python train.py --n_mels=80 --input="log_mel" --encoder_widths=[192, 240, 288] --decoder_width=128 --decoder_activation="gelu" --decoder_bias="none" --learning_rate=0.0046 --beta1=0.95 --batch_size=64 --lr_schedule="wsd" --final_lr_fraction=0.05 --warmup_steps=1160
Rows from block 3 of the audio encoder, named by matrix and row number. Each number is 500 + 50 x the weight over its row's rms, rounded and kept within 0 to 999. All counts start at 0. Numbers have three digits each. After the name is the row's rms in percent of the matrix's.
# conv: width-5 conv, stride 2 (encoder.blocks.3.conv.weight, 288x240x5, standardized in use), inputs 0-17, a 5 kernel for each
conv.130 106:462558506426546504441493513433482505539535517511384443530498448409530442527445525574520477534542543534411612523517462443485563575511492527506483556513488443466456469492546473548430567572470516494539462541474525562470477583459489491465524525499554511471492477455514500611
conv.131 101:490439491516514560600437529448527509447484458501488430494551500343447500539482482457488448481437556532460464574439512429516569543461467487483422498542433480481526521523480468469477444473511470508504444471491521518515512393495505531555522456521538547465492427518504431442
conv.132 103:513501486547422457466469448447532463493491509455442490537496410486533455472486577618441508564499547430524498435437504529456530513518515376511484531577594378417462488423498535479540466518465498517425496510489444545466439600468522537481539504445527477546491432464486528465
conv.133 103:449458386654533509442454522500542403434526520555503491495529626468476450522526434567618391545496522584535434507509450447646531599465479484506524457402511495506498559580519527426514485597514564490471460477453495542431406549510508430413458539577530491519498451448589497572
conv.134 108:551513489515536537542554519561501543528503519578493533472496490518482560500445478514406516472481482501506470612413512416639463499520437538624622479572534477420527550388431481615624543557479458497521558564446563524499593492489448496509527593487551568503547493560401549514
conv.135 086:535587557517477521424560491406416483583507489473509480455525514552467484547574436562612492389510541474519500440438469538454465416434521522562447411480461530533465569514499411466527554501489498503448499557557519506429519518405524537549552587560521504461535378484508529543
conv.136 112:492458416496446455483457466544503429468508536458559503487501489480522446421508541518575519499472497555657508613513425521534567508396464474459448505520373461507550537524421473500489505504444465469558536548524561550539440465440556496506480501514497474490485464501473506532
conv.137 097:376532512527476473503492598437425433551419433546438518524445496461538451514497529540546522464431508485517483461541570362520486497450516386472527437660497645527492500530660524539533493510438491509612513552426467562490522510499494545509470490486481467429447613438493517475
conv.138 097:505530498483482480504564511508567497457548432483555568512543535476561422524582486460510559463584485463532543490506570486515598535471539478472500488475453441554480493505566447466553453495494487483527525343557586428505588481514501539571501439578564505495608450415501521473
conv.139 101:550527525424457509595446452437436482432562623461451484475539486577456395532534541415459530549489540398409535528514493441604496502535474575528556508557464534475533521490465525594504562508519590329532583497442385396464460453547540462482536480542479499503486450516465500474
conv.140 102:474473506490546530492465470450474452546503576475432530444541555488471493475496558545503508527458505427517482491578500493515509534567494524560538426418514564508478487425534517460531512492547548424457518472573501517544426482549515532516512460430401462559550494472503476429
conv.141 095:570467548501509530571562391500464442545583506494382524514542533508493472477471448496517452537450523596455443399419493536473432536567650496466457548473510523477487494545498511523439525463576530481537523555528444468532466506520563460488476496548467462509490499446457421444
conv.142 096:516522544431567444526532531497450537530476476571478446469483429575462543559526477553472628531469469491537427467489499501464495502426555443487549475465446476540651545525402460508559492422448489526514424460535478483402438496630459447489502462542446508454441476567544501459
conv.143 105:484458512528464447500473581468494517515473568339552554524488633434580475415412441453467525451456562557468478574606471524517477527506564512447513440490379499451533554580473476536465500490528566486520415528361524570485467520499489454508454488485509480525532483446613548458
conv.144 102:489439454528486500505513393504623533439476462354441490648445468423546541482540509466509385531560515566516469432543535494470524465557528479518495447481493500437519469449512536464477551502548511433512419404464441448507637488554458571519526633548489593425543470429613482540
conv.145 101:543511499516542465540489487567549454540379559495468480465549613484422468550567475509451516430625563484550509531497477546464482447491579438418452501488409558489486529496515612567446484492546550527472557483522539495499501548539420490451530470499414430476484490520584453564
conv.146 097:406525531477459485475513472464543494561404453462536394444480452606468462482538475604494443552549502581516484569466481471555586529494420514473562555489491549515544450491497470479498555514560558436501533550566435522478522458438506477528488501485560452526539431479491488554
conv.147 098:494519431474446490427546458562537558458575456446507536531529567446481550422533453521515495466490496521467515514544439502528473478434554375534541535615579546403523574522522426491482552501465570573527552421499486441518382417554503535498467452489470510557506489428502544560
conv.148 099:501492470513504445525518517565490415437505512378431559528527516524534519423520460470542507524505487509498604545553488506545569490600540494484465561568432498505427492462474554579438533462535471439481525523456560524598436497408530479516490493531462427512524574507462475585
conv.149 099:465481514560474573434439445534485453521462596556494442455459539595490485420458457472469513532509509495471461503523472457607564402441580565453506493573547573427503457513504560468560351485608510573521472407514552474410467572593536519469465492546544551496525431409592538500
conv.150 090:454516627555501431480497515560507538529488445469478458499485493525522524488461527503595563455460528494495514515464462490556569480459563409508529452467484538540549515536546580452461539479533555556458504436394423423476506549577442522423577580534500526467562566434486493528
conv.151 099:482456552440567551555459505478621450525498544484473561506431497578556621417590506548537452469398481504560526576509476642466459557542577504460442410561476425468483422530559469517486478525538507456518546449479476450505488477518499512445438519487501549383469524420522496509
conv.152 088:454466515499552445423477448500576601569498622479426428499455468508574545507568478519485578468470552482488612503456531515532452478392492510491594534445480546485439501579505538423450576492388506533502563462440515518485500516423416453427382483393514465456506448476509494490
conv.153 103:514493524578510481501504457462471593504504518488488586467472552395542516456462485474442520502517497524555519574597490499498407466533560466395507507482549441345509551440495503442465453530499524568563508446467468459461498425652461469487473440544485465505521494575439469406
conv.154 094:578536546488543447450450444513538537577604491564543516569551533509478535542317457514590598534515496456390435434492519552456478464478486516476489503528472551461552479543437427439490528440450455491480513533492471467452416499557468466424565526525577526389522482516552511496
conv.155 116:467481513498500488498502479475516447469471468497537506566430622507366479479524478600447498522473448565475502483568477521531460573505486493439446452512421578529444458554465400491482628507443485557424428591553581558538589515450515515527482466531443509488486507511491468573
conv.156 095:583464512566491379453468510511472544502534470541399528554504521473571530448514519568480509514575364428607571576583530543423420523539531506404516545465460480513410492477509497577473526467469538510549476450535533616522534509481439472497419486532528491496562450516467479530
conv.157 097:539495506480513601505434517515475491466455447481414479635580458487478480484521544503464520563506444437465462528547496556532521507434431424444524536473532488481490422530499524452524516545533507460512447462542535495404444508492450478394508560538469418496485622400473521518
conv.158 099:552490474453469502480439527506515522568484448438584491448512484577526510521495604484444528488469475496421482537520594476464542463454514575459456493516552455492476486507526461401536515535397553492468559513475550497443511495421518513496469556558470521579557501489559574476
conv.159 095:432407486463510528504407512527440538486435409426528496440427496508557595538531500464448472425514591482482616592621561567500568528577561507486606620505500562522552521534555475601531416416501473503595486444543494452568501559416468554428441457485399491489456527439480517534
conv.160 083:501441517524532484567620489497457467437556480468466499493471478454491583429516584389507494525463523572450592504538584531488569452491468462450528487503427511484529551520422530452514512562569552502491514554465476515525530524476421482540450629516430523455556423577485557462
conv.161 110:574433547439511501485455490594419414464394546527476552451471480502497467491488529503501564464385476476523526543554494432496503529510591471497604492468543473536516585448582498547589476471399466573474491520486410559473605514543416475493559567526473515494535559494477544419
conv.162 100:546483554495516466533378557547578498530505519489488561522487533472472571476445476479529552407558489503453592497447498568490467557417534449546529600485473446470442525512567560510491479546455535402463531497476476559418461477545406422507539525523465437463519605425528508552
conv.163 114:400512463519461460550489413448569544406428469476353464559564399541441561525574494437440519535573582498480463508444555483467486414475369487512478466506426533546407515497548480498472566530484465441474591500503489417505528607472495471503485493552483467529486467494483494536
conv.164 108:537483416476467523410535526507441491556501557473401469465395411561462458534457450638518510523428520490458491493470498482475585470471517508558408505504543482421552505498494494509505408424552466420602468454505481466453464465578447460485614444396517500506540501532411516499
conv.165 102:544519511550508484493477427418540521486571486576494454429556510473494553568499471459579456501496455585549456500523517523443473576516486430528458502515588569424498439511529584444536481490489497530493504492438452502440407409471483488499535413496496536457490454551425508542
conv.166 095:506482471488478516490472499547535538488553430600469448472546557476442509548587502510463428465536577490526597557480501477528573484555531520404451416578507478535477421504510489469475520525504491429500464473511511557540512493662495479554448463468526471560535440588519519455
conv.167 109:526485535461476397473556514461482414576489498496558522474548528462508525519522577481444459548555487458527465597545587544503521544458512584391576447498508575492535425454527458503501512505467500400482499542540516582502455434509386446450477463438504594444488469457509516480
conv.168 092:437518446547569499520498497415494464569490413627462419420486552500587597460400494520502457465535428476501614505540569445421478541493530557555451536454551545495433478512494538486487583525573424445563471471484504479386484477465477459504480545418456468443345509444558494540
conv.169 091:527481445435478477510454531629482538531581449462563479415449534442508545522466546380521470588509495520534492525473434541486516470447486527495582515501432476510526485491502449536435550500511564546531404512399454561535565467488466520549481431433504593606487474581444524465
conv.170 097:459550501583468646431474478461544504582448438409450503530529472449603495485521499525375532441507524428438532591499451547511540433456456483517532424446366497498497449451497434500446486501498473575497561479537471621587456477499512505500486499444445467485491399389580503554
conv.171 099:417434463455406498455544498518505523463527406484459615569512458505409512442468438567589526396539558506435437436461480484415526519487468579525683566540488477478492478466470443461519463485414479562464454528662438498496521465492428579533522542497495475545465473441538427561
conv.172 102:520510508489450522571520517501483576543474556439529445426489501516484492465484328542516512483518506487520471585551462457471477475503478496433510506450516485502476513472501517490430522479538478495525487463459415552472499480554478567595581475469470522542473462498458539474
conv.173 103:571628474509498429549503516579443469545530474517498430441505460488548417510544470469536441422489554422589472486433545485480513486504490518572489567423548557481396483413522507564530474537401557536534551407539462537587587468520445428488509520424475456518442531520398421515
conv.174 092:555476501463444529416419507500524550601462600535507463541513497472519541572485480475515526491525529462408504449497480565542516516464522546528523521396503468451554421477522539470455471468544481539487476553514423482425486552488542437493599547535413538469561527526469522487
conv.175 111:445548470535520509503503582556392492578563607476550596457540452578579450598622488470541589575545527539479510502529511453510495555519492408450436598630461485542528557504497467472468435516449550576516472538444446474450510468526423584484491553516522556562536557548527495459
conv.176 101:519507485533508552531498439518554448435427483430348462551667560374450492568470415477418389412418459503563428404535489482448474453530525447516602501475499428497517499486429415480481551529543539411465491466450599570509559525393438476428521445424420504501483440421494452566
conv.177 095:457452439546609648540478491488507476483395496474520440461418512512442511522533560351489487397498464543568485577519475546502612543510478466529483414396435554492531510402512519457526480421475453531526400421495566553463539460477570501448585500481461540522459587562567475566
conv.178 110:466531511492524555537542514406476505570471467492528450516453347527581423476491448543532528473528495586416559499545505458514558540474512504445537533515497461509453439573484512451476500442524575430430478465480527437450555479501486499522491527586457527471509494486513499410
conv.179 101:495517613467494490437371448502500481458472505487423558541521573476523539531469548535396578454513526465547449456523484409437528494494512433501503522461436507470496435542551520527539560465558442592437484576525392511561512430510413478545569512494492578438543512563440444499
conv.180 109:538458524564485514462463514466432347532545433465438444590509537440585503421485444499553555578505398584482550523517469458403453474519511450512465447519494475550446467454395576563517549614441455502628430471497502529490580544507516476397504434469505503454535557381424469619
conv.181 098:582423575527469418456548562451480430447554437599543470499500501465517474425563508540559449443381460569548546469430555375460488588505645503484491456475495489394496512403539544441463523512530467501505522382510593398563562535496509488491494452449425504466463420588449513582
conv.182 085:536569556559519428527511479519554542458518482457522567552515556555540486480507527480490473455522474538522497484553494532538537542530531460509508522431514519475435448462484559538497544567549444537540509431484397427505559441518492478470528470479464481536601617535470485483
conv.183 100:550531507608423502427384484535498478591419479587416449566482434541509578486592574559533505471505553495529486496536513461527558500453464492476471520397531436548526422449460393476450446411575498532522549494542571518535554536418500521548493555403488501540553413545541449507
conv.184 095:524558494489467493460447459439442452544525523455369569571619445487585449490515492401464460552495501519561633561629513558477495529530531539439423535533589502487504513557508470486460574447510493505502494553518504494517516560462455428568494562499480530498456608498597525469
conv.185 095:575466479480453512557448502494473511569486537428507573424574518560583455478447590492445444437480504578487362442500457514531547464467539581467481544550398412545449488500458484444501494522601536555533467575432531528469536525444477605475478517501397449514473529510524502511
conv.186 093:511517528513610571479524546468537494594445420589558552494444624453621462524592575530452462352502489542482544555512502493528557511559487552567488531551481564504436591493501484528577459541516568470473486546428480478526556489505452398406443431421417466488360420328515588579
conv.187 108:522578576460512410534564452512579589409597509546522437409477571473578483492466526464595538507507460489504452478553410437527510475547527438383556571547516521448417471389521432471569500417482522603513558503517489511501481571595495499457558492495496520487550462457454426409
conv.188 089:462536513606618601478478466442534464461517546416466541473489636496481546474532539468551492441558410519492490469493530461502431535543560469566501552594537512507527543523562535572491480439461502483493500529531567462416513525590521422514454504472439466443506429531525486534
conv.189 110:489464541491485479525536525419540496602455469432504533436388510459508486489643456449438415508385549517474472574482516482501522462477470594535535496426380519467536463385469450457536546476471546497421469483547457436475434504521430438480490524397522571497454505429569518491
conv.190 102:494440517460422562476533541470461529506424594433506576546438506468480515536519502552451521442549545439493524525565570423568521502587568587419540499462470438486589529402443440512466561516495473417482529614471449606544548468434453440465428493507444480477523399488410544511
conv.191 107:475441579517426526583520497542538506536446510445516469475550580497456526441457415516544360493435572470512455509486535442568468517502549524485458572592401474392540566532373507513514509533498540489495500534414459529478457543507493502515508494498448483474475524536392476499
conv.192 105:470508460487519512524451459543455510564516419509466436546475406518651553515459512450480497467587488503574599500467546487543474486450433462482543525537630456492480495425459437499555542599456491456510499481487581512502533382520472462478490555484535561506499512528405493465
conv.193 105:469551554495505408467594487514456506545508548513416508478562471488466510479433466494494554465534595609530566493592503505482559502532510465456455471524509502499484577518514567427516496531477537605544495587545435473508526624461428483497555590400555550478498472493508597473
conv.194 106:505492452492433478499467498512498473453587560493356519485541420483515531489455587487513451511540567474509487539422520478489470487485482506481522481517536540407506417529495483406482534477465465492457420572482492474440544495469495482512468539529422531390470563381526508440
conv.195 102:517522471588527499509533374541561594490525460511459469498547478439439549503530484348538603506490510430438544449434507521512479426438509552551476504457487478474497612498584541544440494502532506501506520589508500528541413451476497525521490551538481534484511468475547582444
conv.196 094:536559598535571530528476544558576429493470505525504526513524498535529453470482500523526464477474546527455436374548513489430457461496528549553522406419528465443472471535561421394471505524525541575406422409476501444452515446460549456465506436512541504578602442480374528507
conv.197 096:597451434513477469569547427454526478487437443544477502549577439511411558490565372494500540448516500555474542458553469533470521531504448529484568532448469561419462508527422468550533535546548453516550415537523530487476620473461417446495513571379450436483483515508488518535
conv.198 090:480547503468497481421516413498511502514481486504594575483482450621532512513482386348377443535453555531532375455559601508516586542515448518555496551564505508581424456504550463433476504526555485535559572580457491528456419469420494439482409537513454483530559440459482614452